From a checkpoint of a small contrastive image-text model.
Data: trained on simulated stained blood smears, 195000 training examples.
Rows from block 4 of the text encoder, named by matrix and row number. Rows with one number belong to one attention dimension. Each number is 50 + 15 x the weight over its row's rms, rounded and kept within 0 to 99. All counts start at 0.
# v: attention value (text_encoder.blocks.4.attn.v.weight, 128x128), inputs 0-63
# proj: attention output (text_encoder.blocks.4.attn.proj.weight, 128x128, transposed), outputs 0-63
v.38:27 60 38 72 60 55 76 37 29 39 58 39 40 59 49 64 43 47 77 29 82 39 70 32 63 53 22 55 37 60 50 66 64 65 54 66 33 67 48 57 48 32 48 26 66 44 69 37 59 32 43 71 47 75 32 50 63 40 62 28 40 58 62 49
v.39:74 44 66 24 35 46 23 69 74 57 47 54 63 37 51 36 49 54 23 74 17 62 28 71 35 45 67 39 66 40 47 38 36 35 44 38 71 34 54 42 53 76 52 74 35 54 27 58 47 64 67 32 52 24 70 51 36 59 37 73 56 46 37 47
v.40:71 29 74 27 30 48 31 54 64 54 32 67 60 32 53 31 60 56 39 74 23 64 28 69 36 52 70 42 62 41 60 41 47 48 60 45 75 53 63 38 57 71 42 77 38 62 37 58 50 67 57 33 64 31 75 42 37 65 41 70 65 49 47 71
v.41:27 64 29 74 68 55 74 36 27 44 57 42 36 66 46 70 49 42 70 26 81 35 73 29 67 56 34 60 34 63 45 58 61 60 47 60 27 56 41 62 44 25 54 21 63 43 70 42 53 33 39 69 40 74 27 54 64 39 63 29 40 54 59 45
v.42:25 56 38 76 63 50 77 34 24 43 53 48 39 62 51 63 51 47 76 25 79 37 71 29 62 55 32 59 33 59 51 65 64 66 58 64 30 67 49 57 48 21 46 27 67 44 71 38 53 36 31 71 48 78 29 50 61 39 59 28 41 54 62 51
v.43:30 73 30 68 65 48 72 57 37 40 67 28 45 64 54 59 28 46 64 29 75 36 70 38 65 47 22 48 44 55 44 62 40 55 45 55 31 47 41 52 44 36 54 36 71 40 55 46 47 27 42 67 40 68 28 58 61 36 51 34 36 53 53 24
v.44:79 35 68 25 35 52 23 56 68 64 44 65 56 36 47 42 66 55 30 76 20 62 26 67 35 48 77 46 56 37 55 38 45 39 46 43 67 46 58 46 55 70 46 70 32 57 33 53 50 73 63 31 58 29 72 42 35 65 45 67 59 46 45 65
v.45:72 34 66 28 38 46 25 55 67 65 33 69 57 37 50 43 71 55 32 71 21 61 30 67 34 49 80 48 57 42 58 40 51 41 50 45 71 49 60 46 57 66 44 71 29 57 40 55 46 73 58 30 58 30 71 41 37 63 42 68 61 45 42 65
v.46:75 35 71 25 31 47 27 62 70 56 40 62 64 34 53 32 55 58 30 76 21 64 27 72 37 45 68 40 65 36 56 39 43 39 51 40 74 46 60 39 56 76 47 78 36 59 32 59 49 67 61 30 61 27 76 46 38 63 40 70 63 46 46 62
v.47:74 33 71 27 31 47 28 62 69 55 38 61 65 33 55 31 52 56 31 76 21 64 28 74 35 47 68 40 63 41 56 40 43 39 56 42 76 46 60 40 57 73 46 78 37 59 32 59 48 66 62 31 61 27 75 47 35 63 39 69 62 49 44 61
v.48:69 30 73 29 31 43 33 53 63 53 31 67 61 32 59 28 63 60 38 73 23 66 27 70 35 57 68 43 59 40 62 44 47 51 61 45 77 57 66 38 59 66 39 77 40 60 35 58 54 67 52 35 66 32 76 40 35 63 41 71 65 49 44 67
v.49:74 30 72 27 33 49 28 54 66 57 36 66 57 36 52 35 66 57 35 71 19 65 27 67 35 53 76 46 57 41 60 40 49 43 56 44 74 48 60 47 56 69 44 73 38 60 36 57 50 71 56 31 59 31 76 42 36 64 43 69 63 48 43 68
v.50:70 27 77 27 30 47 33 53 61 51 32 66 60 30 55 31 61 55 40 70 22 67 28 70 37 57 71 45 59 41 61 43 48 50 59 44 78 55 64 39 61 67 41 79 40 62 38 61 53 68 52 38 64 31 75 41 36 66 40 68 65 49 46 68
v.51:77 34 72 23 32 53 24 60 70 57 40 61 62 35 50 36 54 54 30 74 21 65 28 70 36 48 71 41 64 41 54 36 44 38 50 40 73 45 59 40 56 76 48 74 35 58 35 57 51 67 65 30 59 27 76 46 37 66 40 70 63 49 44 61
v.52:69 38 59 31 40 43 31 56 67 64 39 65 57 45 51 36 63 54 24 71 14 61 29 67 38 49 77 49 58 35 54 40 40 41 48 35 67 33 53 46 51 66 50 73 35 56 32 63 42 72 53 31 54 30 68 48 36 59 41 70 60 38 35 54
v.53:27 67 26 74 71 56 75 39 31 46 63 36 36 69 44 72 45 42 67 25 77 37 70 29 65 52 33 59 36 63 42 58 57 57 43 59 22 51 39 63 42 26 58 19 64 40 67 41 52 35 42 69 39 73 27 54 64 37 62 31 37 53 57 38
v.54:46 33 54 60 56 54 74 21 44 27 26 66 28 64 50 49 65 43 59 38 28 57 49 34 64 66 72 64 38 57 65 53 52 87 55 38 51 62 57 50 69 45 37 55 71 67 70 71 75 47 60 64 65 51 61 35 44 65 59 59 70 56 42 59
v.55:75 40 72 26 32 44 24 63 66 62 49 56 65 31 50 29 56 60 25 75 19 61 26 77 32 43 65 39 60 39 50 42 39 35 48 43 75 42 57 45 57 72 47 75 38 49 30 49 51 71 74 33 54 33 73 49 36 58 34 62 53 45 45 49
v.56:26 63 29 77 68 53 76 36 28 46 56 44 35 67 46 68 49 43 72 24 81 37 72 29 65 58 35 60 32 62 47 61 61 64 51 64 28 61 42 61 44 23 49 23 65 44 69 41 51 36 33 68 42 75 27 50 63 39 63 27 41 52 58 48
v.57:24 57 33 77 63 50 78 34 24 42 54 46 37 61 51 62 48 48 75 26 79 37 69 30 62 52 32 60 37 60 49 67 66 65 61 66 28 66 48 58 48 23 46 27 68 43 73 39 53 37 32 70 46 79 29 50 62 41 60 26 42 56 62 49
v.58:28 68 28 71 66 55 71 45 34 42 64 31 41 67 47 64 31 44 64 27 79 37 70 29 65 45 26 56 41 59 38 61 54 54 47 56 26 45 41 58 42 31 58 27 65 39 63 44 52 30 44 67 40 67 26 61 63 34 61 29 37 54 58 32
v.59:24 54 37 74 62 53 80 35 29 36 46 49 38 65 53 60 51 47 81 22 82 43 70 27 65 56 33 57 38 58 53 60 64 72 60 56 34 69 47 53 49 24 48 31 69 53 70 51 50 32 18 73 51 70 30 46 64 44 61 33 50 58 57 60
v.60:25 60 32 75 65 53 77 32 24 42 54 44 38 64 50 64 47 45 75 25 81 37 73 29 64 56 32 60 37 62 49 61 63 66 54 60 29 61 44 57 47 21 50 24 66 45 73 42 49 34 31 69 45 75 28 53 62 39 61 29 41 53 59 48
v.61:28 69 28 73 66 51 73 47 36 42 63 31 45 65 51 66 35 44 69 28 82 35 74 31 66 46 24 54 42 59 44 59 52 55 49 56 24 51 40 55 43 31 54 27 64 40 64 41 50 28 44 67 41 69 26 60 63 35 57 30 38 52 59 32
v.62:72 28 74 26 30 49 30 53 62 54 34 65 58 34 53 31 59 55 35 73 20 66 26 69 38 54 70 44 58 41 59 39 48 46 58 45 74 51 62 42 58 71 44 76 40 61 37 57 52 66 56 37 64 28 77 43 34 66 41 73 65 48 45 68
v.63:33 72 38 61 62 55 66 59 50 32 65 24 49 64 59 55 21 46 60 31 78 43 74 39 68 57 22 44 55 59 45 51 42 45 43 46 31 50 42 49 43 41 61 36 63 46 54 56 41 21 45 64 45 56 31 67 64 41 54 42 43 53 50 24
v.64:61 99 48 43 52 73 37 59 57 40 84 38 51 65 41 53 32 38 33 57 28 54 27 61 69 42 45 51 58 46 52 38 28 46 35 41 53 00 25 49 21 64 88 53 48 52 32 60 55 40 76 60 30 45 49 51 52 58 51 61 55 59 40 47
v.65:41 00 53 58 51 29 57 37 37 57 18 64 47 37 58 46 71 65 61 43 66 46 70 39 34 59 55 53 40 59 47 55 76 58 67 64 50 96 72 54 78 37 18 45 49 54 69 43 49 62 28 39 74 59 56 50 49 44 53 42 43 41 66 57
v.66:42 10 58 61 46 28 59 36 37 50 22 68 45 41 63 43 79 63 57 42 61 51 68 42 39 63 50 54 40 65 51 52 74 70 72 77 57 83 73 59 69 40 27 48 44 59 66 46 60 64 27 39 76 60 60 43 52 47 52 43 45 45 73 68
v.67:38 00 54 61 48 28 65 37 41 56 16 61 49 30 63 45 68 67 60 39 66 47 66 39 31 59 55 52 41 56 50 59 70 58 67 59 49 93 73 47 78 35 14 47 53 53 72 43 48 56 26 40 81 57 57 51 49 45 50 42 47 42 60 56
v.68:41 08 60 60 45 31 60 31 33 54 20 67 47 32 62 40 74 63 53 39 54 50 60 43 39 58 53 55 40 66 49 50 76 61 74 69 56 79 73 54 70 39 25 48 48 59 71 44 58 62 30 42 81 61 67 54 50 47 51 49 45 45 68 63
v.69:44 00 52 55 51 26 59 45 42 61 19 62 47 37 54 49 72 66 65 43 73 45 75 38 33 56 55 50 41 54 48 60 75 56 64 62 50 97 73 52 82 38 15 47 47 53 65 39 45 62 26 39 67 54 49 44 49 42 49 36 43 40 63 55
v.70:42 01 56 60 47 30 58 33 34 55 18 64 47 31 61 43 71 63 54 42 58 47 64 41 36 56 54 56 40 66 48 53 78 58 72 66 52 84 71 54 74 38 20 46 49 56 71 44 53 62 30 39 80 59 64 54 51 46 50 48 44 42 68 60
v.71:56 99 47 45 51 75 42 59 59 39 82 38 51 63 44 51 31 33 35 57 30 53 26 61 68 43 46 51 57 45 52 40 26 47 35 40 48 02 27 48 19 62 86 53 51 46 33 58 54 39 76 59 29 44 48 52 51 58 52 62 55 62 39 45
v.72:49 90 44 50 54 77 47 49 55 37 77 36 50 59 51 49 29 34 32 52 23 53 26 58 63 49 47 56 61 51 51 42 20 46 37 37 46 05 27 49 16 60 83 50 57 43 38 59 57 34 80 56 37 50 53 62 50 58 52 68 54 62 36 39
v.73:52 98 46 46 51 73 48 57 63 46 83 35 54 62 45 53 28 33 44 57 33 54 28 59 64 46 47 48 61 39 53 49 17 42 32 32 47 08 28 43 21 62 81 53 57 38 35 53 50 33 75 60 30 41 44 57 48 60 51 60 58 61 30 41
v.74:39 00 55 60 49 29 63 36 38 58 15 62 48 32 60 44 68 64 59 40 65 47 68 39 31 56 55 54 42 60 47 57 73 57 68 60 48 91 72 50 75 37 14 47 52 51 72 42 49 60 28 40 80 57 57 52 48 43 50 42 46 43 62 56
v.75:50 03 50 53 45 26 55 47 43 60 17 67 47 43 50 52 73 63 67 48 78 46 76 38 35 47 54 51 41 52 49 57 81 56 64 65 49 94 72 53 82 42 14 49 45 60 63 43 47 63 26 40 63 49 48 40 50 44 50 33 49 42 65 57
v.76:49 00 64 50 35 50 50 41 46 51 14 49 57 30 72 30 52 53 35 43 30 63 41 58 35 55 52 45 52 85 58 42 61 58 60 46 64 59 64 31 64 44 39 63 42 60 69 57 63 54 52 37 81 48 91 63 44 59 42 71 56 59 50 55
v.77:41 00 54 57 50 26 59 42 42 61 17 61 48 37 58 48 67 65 66 42 71 45 73 38 32 56 54 50 41 56 49 61 73 55 66 60 48 99 73 51 80 38 13 46 51 52 67 42 46 60 26 39 72 57 52 46 49 43 49 39 44 41 62 55
v.78:39 00 53 60 48 24 65 37 42 56 16 62 53 31 62 47 66 67 62 38 67 46 68 39 30 59 55 50 44 54 51 63 65 58 68 59 50 96 74 48 77 35 13 47 55 50 71 45 47 58 23 39 80 56 57 50 49 42 48 41 45 38 56 57
v.79:45 73 43 53 54 38 62 62 50 53 76 44 65 51 55 53 36 72 77 47 93 46 74 45 53 57 32 38 50 22 48 65 52 35 53 42 42 60 63 45 48 41 47 44 62 47 38 49 34 40 11 64 30 50 15 42 66 44 39 33 46 37 47 43
v.80:51 94 48 48 56 73 44 53 55 38 83 35 53 57 49 50 26 38 32 50 24 54 28 61 68 51 45 51 55 50 46 42 21 45 35 38 48 04 28 49 18 59 89 49 54 44 38 57 52 35 74 60 36 51 52 61 54 56 51 69 48 60 40 44
v.81:51 05 66 52 40 49 44 37 46 44 14 53 46 28 66 34 63 54 28 50 24 60 39 58 38 54 54 53 49 88 56 36 59 65 60 60 65 57 56 48 62 52 34 60 36 59 63 54 65 58 58 32 90 49 87 57 46 60 52 68 54 61 63 60
v.82:46 09 69 60 38 27 56 34 36 53 20 65 57 28 70 32 71 69 51 42 49 54 58 51 36 60 52 53 44 61 56 55 72 58 77 64 67 77 75 46 72 35 27 54 42 63 66 48 62 59 32 41 80 61 74 55 50 49 44 55 49 41 63 61
v.83:56 99 46 47 51 75 40 55 56 37 82 39 48 62 45 49 34 34 31 58 25 55 24 61 70 45 45 53 56 51 50 36 25 50 35 43 51 01 26 53 19 64 88 54 49 49 33 59 56 42 76 58 33 46 50 52 52 57 54 66 53 61 45 46
v.84:62 99 45 40 55 74 35 65 59 45 83 37 47 71 36 57 33 31 41 61 36 53 36 60 67 41 46 49 56 43 48 39 31 43 31 42 48 07 25 52 21 66 83 52 48 47 27 55 50 43 77 57 17 43 40 49 51 56 52 57 54 61 41 43
v.85:44 17 68 61 41 38 55 30 33 46 25 65 42 31 56 38 71 64 46 43 39 56 54 47 39 54 47 57 39 76 46 37 72 67 74 76 65 65 66 61 63 46 37 50 39 69 72 50 75 60 41 38 80 62 83 54 54 50 57 58 42 51 76 68
v.86:67 99 47 41 52 72 31 57 56 41 87 38 50 63 40 53 31 42 35 61 33 55 26 61 73 44 46 50 57 47 49 37 31 45 33 45 56 05 26 52 22 66 90 54 45 53 29 60 56 47 70 61 23 43 49 51 53 58 50 60 53 56 45 49
v.87:59 99 45 41 51 73 40 61 61 44 84 37 51 68 37 56 30 33 39 61 35 52 32 60 66 40 45 49 57 42 49 42 26 42 33 38 50 05 27 48 20 62 81 53 49 47 30 56 50 40 74 61 23 42 43 51 50 56 50 60 55 58 38 41
v.88:43 08 58 59 47 29 55 33 33 51 21 68 47 37 61 42 77 65 55 42 57 50 65 42 39 62 52 57 41 63 49 50 77 64 73 73 57 83 74 58 72 40 28 47 45 58 69 47 57 64 29 39 77 61 65 51 52 45 54 47 43 42 71 63
v.89:59 99 47 44 51 72 38 58 58 40 85 38 52 65 43 52 31 36 37 59 30 54 26 62 70 43 44 51 57 45 50 38 27 44 34 42 52 05 28 51 21 63 89 56 46 48 30 58 54 45 72 59 25 45 47 52 52 57 51 63 56 58 41 47
proj.38:54 66 55 38 48 68 60 85 81 42 72 26 49 66 51 51 20 36 60 59 27 68 47 54 62 47 50 31 55 32 53 44 42 52 33 25 40 34 41 26 49 63 64 65 62 47 31 60 57 18 58 58 33 28 63 43 52 63 49 53 53 69 28 54
proj.39:48 35 45 62 52 31 42 19 24 61 30 75 54 35 52 50 76 64 38 45 63 29 51 47 36 50 55 73 39 58 47 62 60 44 68 74 59 59 63 72 52 33 37 42 39 48 60 37 39 81 40 39 66 73 39 57 43 34 53 39 40 33 69 47
proj.40:53 40 53 54 46 32 41 28 31 64 27 75 58 29 57 42 78 75 42 52 66 32 53 50 35 47 57 71 45 50 56 61 59 46 65 63 62 63 60 64 61 29 29 50 40 50 55 43 36 80 29 41 73 66 37 53 49 37 39 36 49 31 60 48
proj.41:46 61 49 40 51 73 58 77 74 38 73 25 44 69 45 55 25 30 60 52 36 70 49 51 63 52 42 26 57 49 49 37 41 56 32 32 40 40 38 33 42 68 68 54 60 51 43 62 65 19 66 59 28 28 59 45 56 64 51 62 57 69 36 53
proj.42:55 65 55 36 46 67 58 81 77 37 72 24 47 65 48 49 22 38 62 59 34 71 49 52 60 49 44 28 59 38 55 41 42 56 32 24 44 37 39 27 46 65 64 62 57 53 38 62 59 22 59 61 34 29 60 42 56 65 45 58 59 68 28 50
proj.43:42 56 50 47 60 64 66 66 66 35 80 27 36 73 49 58 28 25 55 43 18 64 44 47 64 56 52 41 56 41 48 47 42 56 38 37 36 30 44 33 47 62 66 55 71 51 44 57 59 15 71 60 31 38 70 47 41 65 60 71 56 64 35 45
proj.44:52 36 48 57 47 33 38 34 33 70 19 78 63 32 48 50 71 68 37 54 77 33 53 54 37 48 55 64 40 59 42 59 56 41 64 69 57 67 62 71 51 41 40 40 34 45 57 38 38 86 37 32 67 59 33 58 45 36 46 27 40 37 66 56
proj.45:54 39 48 54 45 37 38 32 32 66 19 78 60 32 47 47 73 71 39 55 80 34 54 53 36 48 49 62 42 66 47 54 61 43 64 65 60 68 59 73 53 37 38 45 29 51 59 40 39 83 37 36 69 62 32 55 53 35 43 30 45 37 66 49
proj.46:52 37 49 57 49 32 42 26 32 66 25 77 57 29 52 46 77 70 39 51 63 28 51 50 36 47 58 74 42 52 52 61 58 45 67 67 60 61 62 69 58 32 33 46 40 48 58 40 34 81 34 39 70 66 40 54 44 36 45 37 45 30 67 49
proj.47:54 38 49 60 47 27 40 23 26 64 30 76 56 28 56 44 77 72 41 50 64 31 51 51 36 50 57 72 42 52 54 61 58 43 67 66 64 59 62 66 57 30 30 47 41 50 57 40 37 80 33 40 70 72 38 54 45 36 46 36 45 30 64 47
proj.48:56 38 56 55 42 28 41 28 31 58 26 76 55 29 58 40 78 76 42 50 65 34 54 49 35 51 54 69 47 48 60 60 59 50 66 61 66 63 60 63 62 28 29 52 37 54 58 43 37 81 29 39 76 66 38 47 52 43 41 37 49 34 56 49
proj.49:55 38 50 57 47 30 38 27 31 64 25 76 60 29 55 44 77 75 40 53 72 31 56 50 36 47 52 67 46 59 52 59 58 45 64 66 61 65 61 71 54 34 33 48 35 49 56 41 38 84 32 39 70 64 35 52 48 38 41 33 45 35 65 48
proj.50:52 39 54 54 43 28 40 23 31 60 27 74 57 29 60 40 79 77 41 51 65 33 56 51 35 50 52 67 47 48 62 60 58 50 66 61 66 65 60 63 60 29 28 53 38 53 57 43 36 80 29 41 75 68 37 49 51 43 41 36 50 31 57 48
proj.51:51 40 48 60 48 30 40 25 27 66 25 75 57 29 54 46 76 70 40 50 67 30 52 51 36 48 56 72 43 55 48 61 58 42 65 67 60 61 60 69 57 33 33 43 41 48 58 40 37 82 34 39 69 67 37 55 47 34 47 34 41 30 66 49
proj.52:47 30 49 61 52 33 37 17 25 57 22 76 52 35 53 49 76 68 41 46 75 35 57 49 37 55 47 68 51 70 48 55 60 50 66 74 65 69 59 73 51 41 34 37 33 53 69 44 41 84 39 40 71 67 34 59 48 37 50 47 49 34 70 50
proj.53:46 63 47 42 54 71 59 75 71 37 73 23 46 70 42 58 22 26 59 50 39 68 51 51 63 50 41 27 55 53 45 40 40 54 34 35 36 39 40 34 39 70 71 51 59 49 42 57 66 20 67 59 28 31 60 48 54 64 57 62 53 72 41 51
proj.54:53 58 64 45 34 32 50 32 41 46 53 65 70 26 79 18 70 88 56 47 80 56 74 49 32 56 42 41 66 43 70 54 64 62 58 57 76 76 65 36 64 45 28 65 46 56 57 51 38 62 20 44 68 52 18 45 57 46 27 47 60 27 54 53
proj.55:52 35 51 60 46 29 41 40 37 69 28 77 64 30 50 49 66 63 35 54 61 34 49 53 34 50 63 64 29 52 40 64 57 41 71 71 59 59 69 66 53 38 43 51 33 39 49 30 34 81 36 29 67 58 40 56 38 40 52 30 34 38 64 60
proj.56:50 62 51 39 51 70 59 77 76 36 72 24 44 70 47 54 25 32 61 52 38 70 50 50 64 51 43 28 60 47 51 37 41 56 31 30 39 39 38 31 44 68 67 55 60 53 43 61 64 18 65 60 32 29 60 44 55 65 50 62 59 71 35 52
proj.57:53 63 55 37 47 66 60 82 74 37 74 25 49 64 48 50 23 39 63 56 37 71 50 53 60 50 42 23 55 42 53 41 42 53 34 25 42 37 39 28 47 64 64 61 58 53 35 60 62 18 61 63 33 29 61 42 58 64 46 59 58 67 30 50
proj.58:43 60 49 43 57 68 60 69 66 35 79 24 41 70 46 56 27 26 56 46 30 68 48 49 63 54 46 28 54 47 50 41 44 56 37 35 38 35 39 33 43 67 67 53 63 52 44 58 62 17 67 62 30 38 63 46 52 65 59 67 57 65 39 52
proj.59:53 65 55 37 47 68 60 64 67 34 73 25 43 65 54 45 31 43 66 53 38 69 53 50 64 51 41 30 69 40 63 37 46 61 31 25 47 44 35 25 51 62 50 58 67 60 45 69 61 22 56 69 39 35 60 40 61 65 44 68 68 59 29 49
proj.60:50 65 52 39 49 67 59 76 72 34 74 23 47 67 48 51 23 35 62 51 35 72 49 52 61 51 41 25 60 44 54 37 44 58 34 28 41 40 38 28 47 65 64 57 59 53 41 62 64 17 60 62 33 32 59 44 57 65 49 62 60 67 30 50
proj.61:46 61 50 43 55 70 64 70 64 36 76 23 42 70 47 57 26 28 59 46 28 69 45 49 64 54 45 31 55 43 49 42 39 55 36 36 39 34 40 27 45 66 64 53 68 51 43 58 63 13 66 64 28 37 65 46 52 61 58 68 57 64 33 52
proj.62:53 38 52 55 45 28 41 24 31 62 26 74 57 27 58 39 75 73 40 51 66 32 55 51 35 49 54 67 44 51 56 59 58 48 66 65 64 66 61 67 59 30 29 48 38 52 57 40 36 83 30 40 76 66 37 52 49 41 42 35 45 31 60 47
proj.63:37 58 39 48 66 57 62 54 61 32 91 36 38 73 51 56 38 27 55 36 18 57 42 45 62 57 50 49 60 43 46 46 43 46 37 40 37 28 33 37 48 52 55 53 80 54 50 62 56 14 64 73 27 51 78 50 43 50 61 75 56 47 42 27
proj.64:63 52 49 38 54 64 21 76 66 52 54 35 54 48 43 55 31 49 38 72 48 58 34 63 45 19 29 37 70 46 31 30 32 39 36 33 60 23 30 54 19 68 81 49 26 57 39 58 53 44 61 40 23 40 70 53 65 46 46 74 42 59 41 50
proj.65:36 47 48 65 48 36 77 23 32 51 50 74 49 52 59 44 72 48 57 31 48 40 64 37 54 74 79 68 28 53 68 75 66 58 64 68 38 74 67 43 78 27 20 50 75 38 62 38 40 52 40 59 74 61 36 57 31 45 51 23 56 37 58 46
proj.66:45 46 50 60 48 31 75 30 34 53 40 84 49 57 57 49 78 48 58 36 45 38 60 35 57 68 82 68 30 54 67 72 64 58 62 62 37 70 70 44 81 28 24 50 71 36 62 34 42 46 45 57 75 65 38 60 30 42 49 31 58 40 57 37
proj.67:37 49 47 64 51 38 73 20 28 49 46 71 47 48 58 46 74 49 58 29 51 41 65 36 53 78 75 65 31 53 65 69 64 60 63 75 38 78 63 49 75 33 20 49 73 45 63 42 46 59 36 58 75 62 36 51 35 50 55 24 54 33 63 51
proj.68:36 51 44 66 55 34 72 24 29 52 49 76 53 51 59 46 73 46 53 31 48 36 66 35 53 70 77 70 31 50 62 75 64 57 62 70 37 72 59 47 72 27 21 48 73 40 63 39 39 51 34 53 73 62 34 65 33 38 53 25 51 29 58 43
proj.69:36 44 50 62 43 37 83 24 39 49 45 63 45 51 59 44 66 53 64 26 55 41 71 37 55 83 72 63 30 53 72 70 65 64 60 62 38 77 73 45 84 30 21 54 77 45 64 43 42 52 40 61 78 57 30 47 35 54 48 25 59 45 57 48
proj.70:36 50 44 65 54 35 73 23 30 52 50 72 52 50 59 43 70 47 56 29 49 38 68 36 53 72 78 67 31 50 64 76 66 56 61 70 36 74 63 46 76 28 20 49 74 43 65 41 37 52 36 54 73 60 32 63 31 43 52 23 53 31 59 43
proj.71:64 54 51 36 55 65 21 78 65 49 52 33 56 49 42 55 32 49 38 74 45 60 30 64 44 18 26 36 71 47 29 32 35 35 37 37 62 23 31 56 19 69 78 47 25 56 38 57 57 48 65 40 25 41 70 50 63 48 52 76 43 59 44 52
proj.72:66 56 51 39 56 61 12 76 54 52 54 43 57 44 41 55 38 44 30 77 41 55 29 64 39 11 37 45 72 47 25 35 43 34 45 48 65 27 30 54 17 69 75 49 23 54 34 50 57 53 62 39 23 45 74 56 58 38 55 76 38 45 46 51
proj.73:65 57 53 37 52 64 19 78 62 48 52 34 52 48 39 56 34 48 36 75 47 62 32 63 45 22 27 36 67 49 30 25 38 39 42 45 67 23 33 57 15 71 81 52 22 56 37 56 65 52 64 40 23 42 69 45 66 50 54 76 41 56 45 58
proj.74:35 48 47 64 51 35 72 22 30 50 49 67 49 50 59 42 69 48 56 28 51 41 67 36 52 76 76 65 29 52 67 74 67 58 62 73 38 77 65 47 78 30 19 50 73 43 63 42 42 56 36 56 77 60 32 53 34 49 54 24 54 33 61 48
proj.75:37 44 48 59 44 36 84 23 40 48 46 56 44 55 59 41 62 57 68 24 57 44 68 38 57 85 67 57 29 53 76 68 56 63 55 54 34 75 71 49 88 30 19 49 79 47 67 50 38 54 40 60 78 54 27 45 36 60 45 26 65 51 56 50
proj.76:39 63 45 55 54 63 47 25 19 57 33 74 51 34 43 46 82 44 66 44 62 33 32 34 48 54 49 55 36 57 65 59 63 56 58 66 51 85 32 50 63 45 23 41 65 49 74 40 56 75 37 63 60 73 47 52 53 25 58 37 47 15 59 66
proj.77:35 47 48 64 47 38 78 20 34 50 48 66 46 49 58 44 69 53 62 29 54 41 66 37 54 82 73 65 29 54 70 72 67 61 63 67 39 79 69 47 81 32 19 51 76 43 63 43 43 55 37 60 77 59 31 50 36 52 52 26 57 40 58 49
proj.78:40 50 50 65 49 38 73 23 30 51 47 73 45 51 57 47 75 49 57 32 51 39 65 36 55 76 78 67 29 54 65 66 69 62 64 74 40 75 65 47 73 32 22 48 72 44 59 38 51 56 35 61 76 63 35 52 36 50 55 24 52 36 62 48
proj.79:49 74 51 47 48 42 70 46 70 28 78 50 43 60 62 52 27 59 45 57 39 57 92 61 69 81 54 48 64 34 58 25 21 57 37 44 46 45 45 40 43 70 40 59 64 56 35 68 78 42 28 54 60 35 47 31 71 75 50 61 57 57 38 48
proj.80:63 60 52 39 57 66 15 69 56 54 58 45 56 43 42 56 39 43 31 78 43 58 34 63 42 12 36 42 75 47 27 33 39 37 42 46 65 26 26 51 16 70 74 54 27 53 31 51 57 47 60 40 22 44 72 58 61 38 53 76 40 46 44 50
proj.81:45 45 48 58 51 49 53 25 22 62 29 73 57 36 47 44 73 43 62 41 59 32 31 34 47 48 63 63 38 57 59 70 79 48 60 64 41 77 52 54 74 37 28 40 64 47 76 37 33 62 48 55 61 69 41 64 37 25 52 38 48 20 60 46
proj.82:37 61 42 66 52 39 69 24 25 52 46 81 44 45 57 47 82 49 55 33 51 33 55 36 51 70 70 67 28 49 65 62 57 61 59 73 38 80 53 49 69 30 21 46 67 45 60 38 49 59 31 59 70 70 43 58 41 41 58 21 50 33 58 47
proj.83:63 52 49 36 55 62 19 81 64 51 55 36 55 48 42 57 32 47 37 73 43 57 32 63 44 15 31 38 73 47 26 34 36 36 41 35 62 19 31 54 18 68 81 48 24 53 37 51 53 44 65 38 22 42 69 58 61 47 50 75 40 56 44 50
proj.84:63 49 52 35 49 60 29 80 72 49 53 28 54 51 43 54 26 49 44 70 50 61 34 64 47 23 24 32 72 47 36 33 34 40 37 24 61 22 40 53 28 67 80 53 30 56 39 58 51 41 66 41 25 37 65 49 62 53 44 78 48 67 39 51
proj.85:48 56 45 56 52 35 69 31 34 59 45 78 54 55 55 49 67 38 58 38 47 31 50 37 53 58 85 68 35 50 60 82 73 52 55 64 29 69 61 45 77 30 27 48 78 31 63 32 34 42 41 60 64 60 36 73 25 32 50 27 54 28 58 36
proj.86:60 53 49 39 54 64 30 77 68 51 58 37 52 52 45 58 34 48 37 72 46 55 37 65 48 19 30 38 71 44 28 30 34 41 37 29 60 22 30 52 18 68 81 48 28 54 35 56 54 37 62 42 20 40 66 58 65 43 46 76 42 62 38 47
proj.87:63 53 53 34 51 63 25 78 69 50 54 26 54 49 42 53 25 51 43 70 51 63 37 63 45 27 23 32 70 46 33 29 33 39 37 30 61 23 36 54 23 70 80 50 28 60 38 62 56 46 63 41 25 37 63 46 66 55 49 76 44 62 41 54
proj.88:42 48 47 62 51 31 74 27 32 55 45 83 52 54 58 48 74 46 56 35 46 35 62 36 55 66 82 69 31 51 64 76 67 56 61 63 36 69 65 44 76 26 24 50 73 35 62 34 40 47 39 57 71 63 37 66 30 35 48 27 54 35 57 37
proj.89:63 54 50 37 53 62 24 82 67 50 53 34 55 50 43 58 30 50 41 71 47 59 37 63 46 19 25 35 69 48 30 29 33 40 39 30 61 20 32 54 20 69 80 49 25 56 34 55 55 43 63 41 22 43 66 54 66 50 49 75 43 61 39 47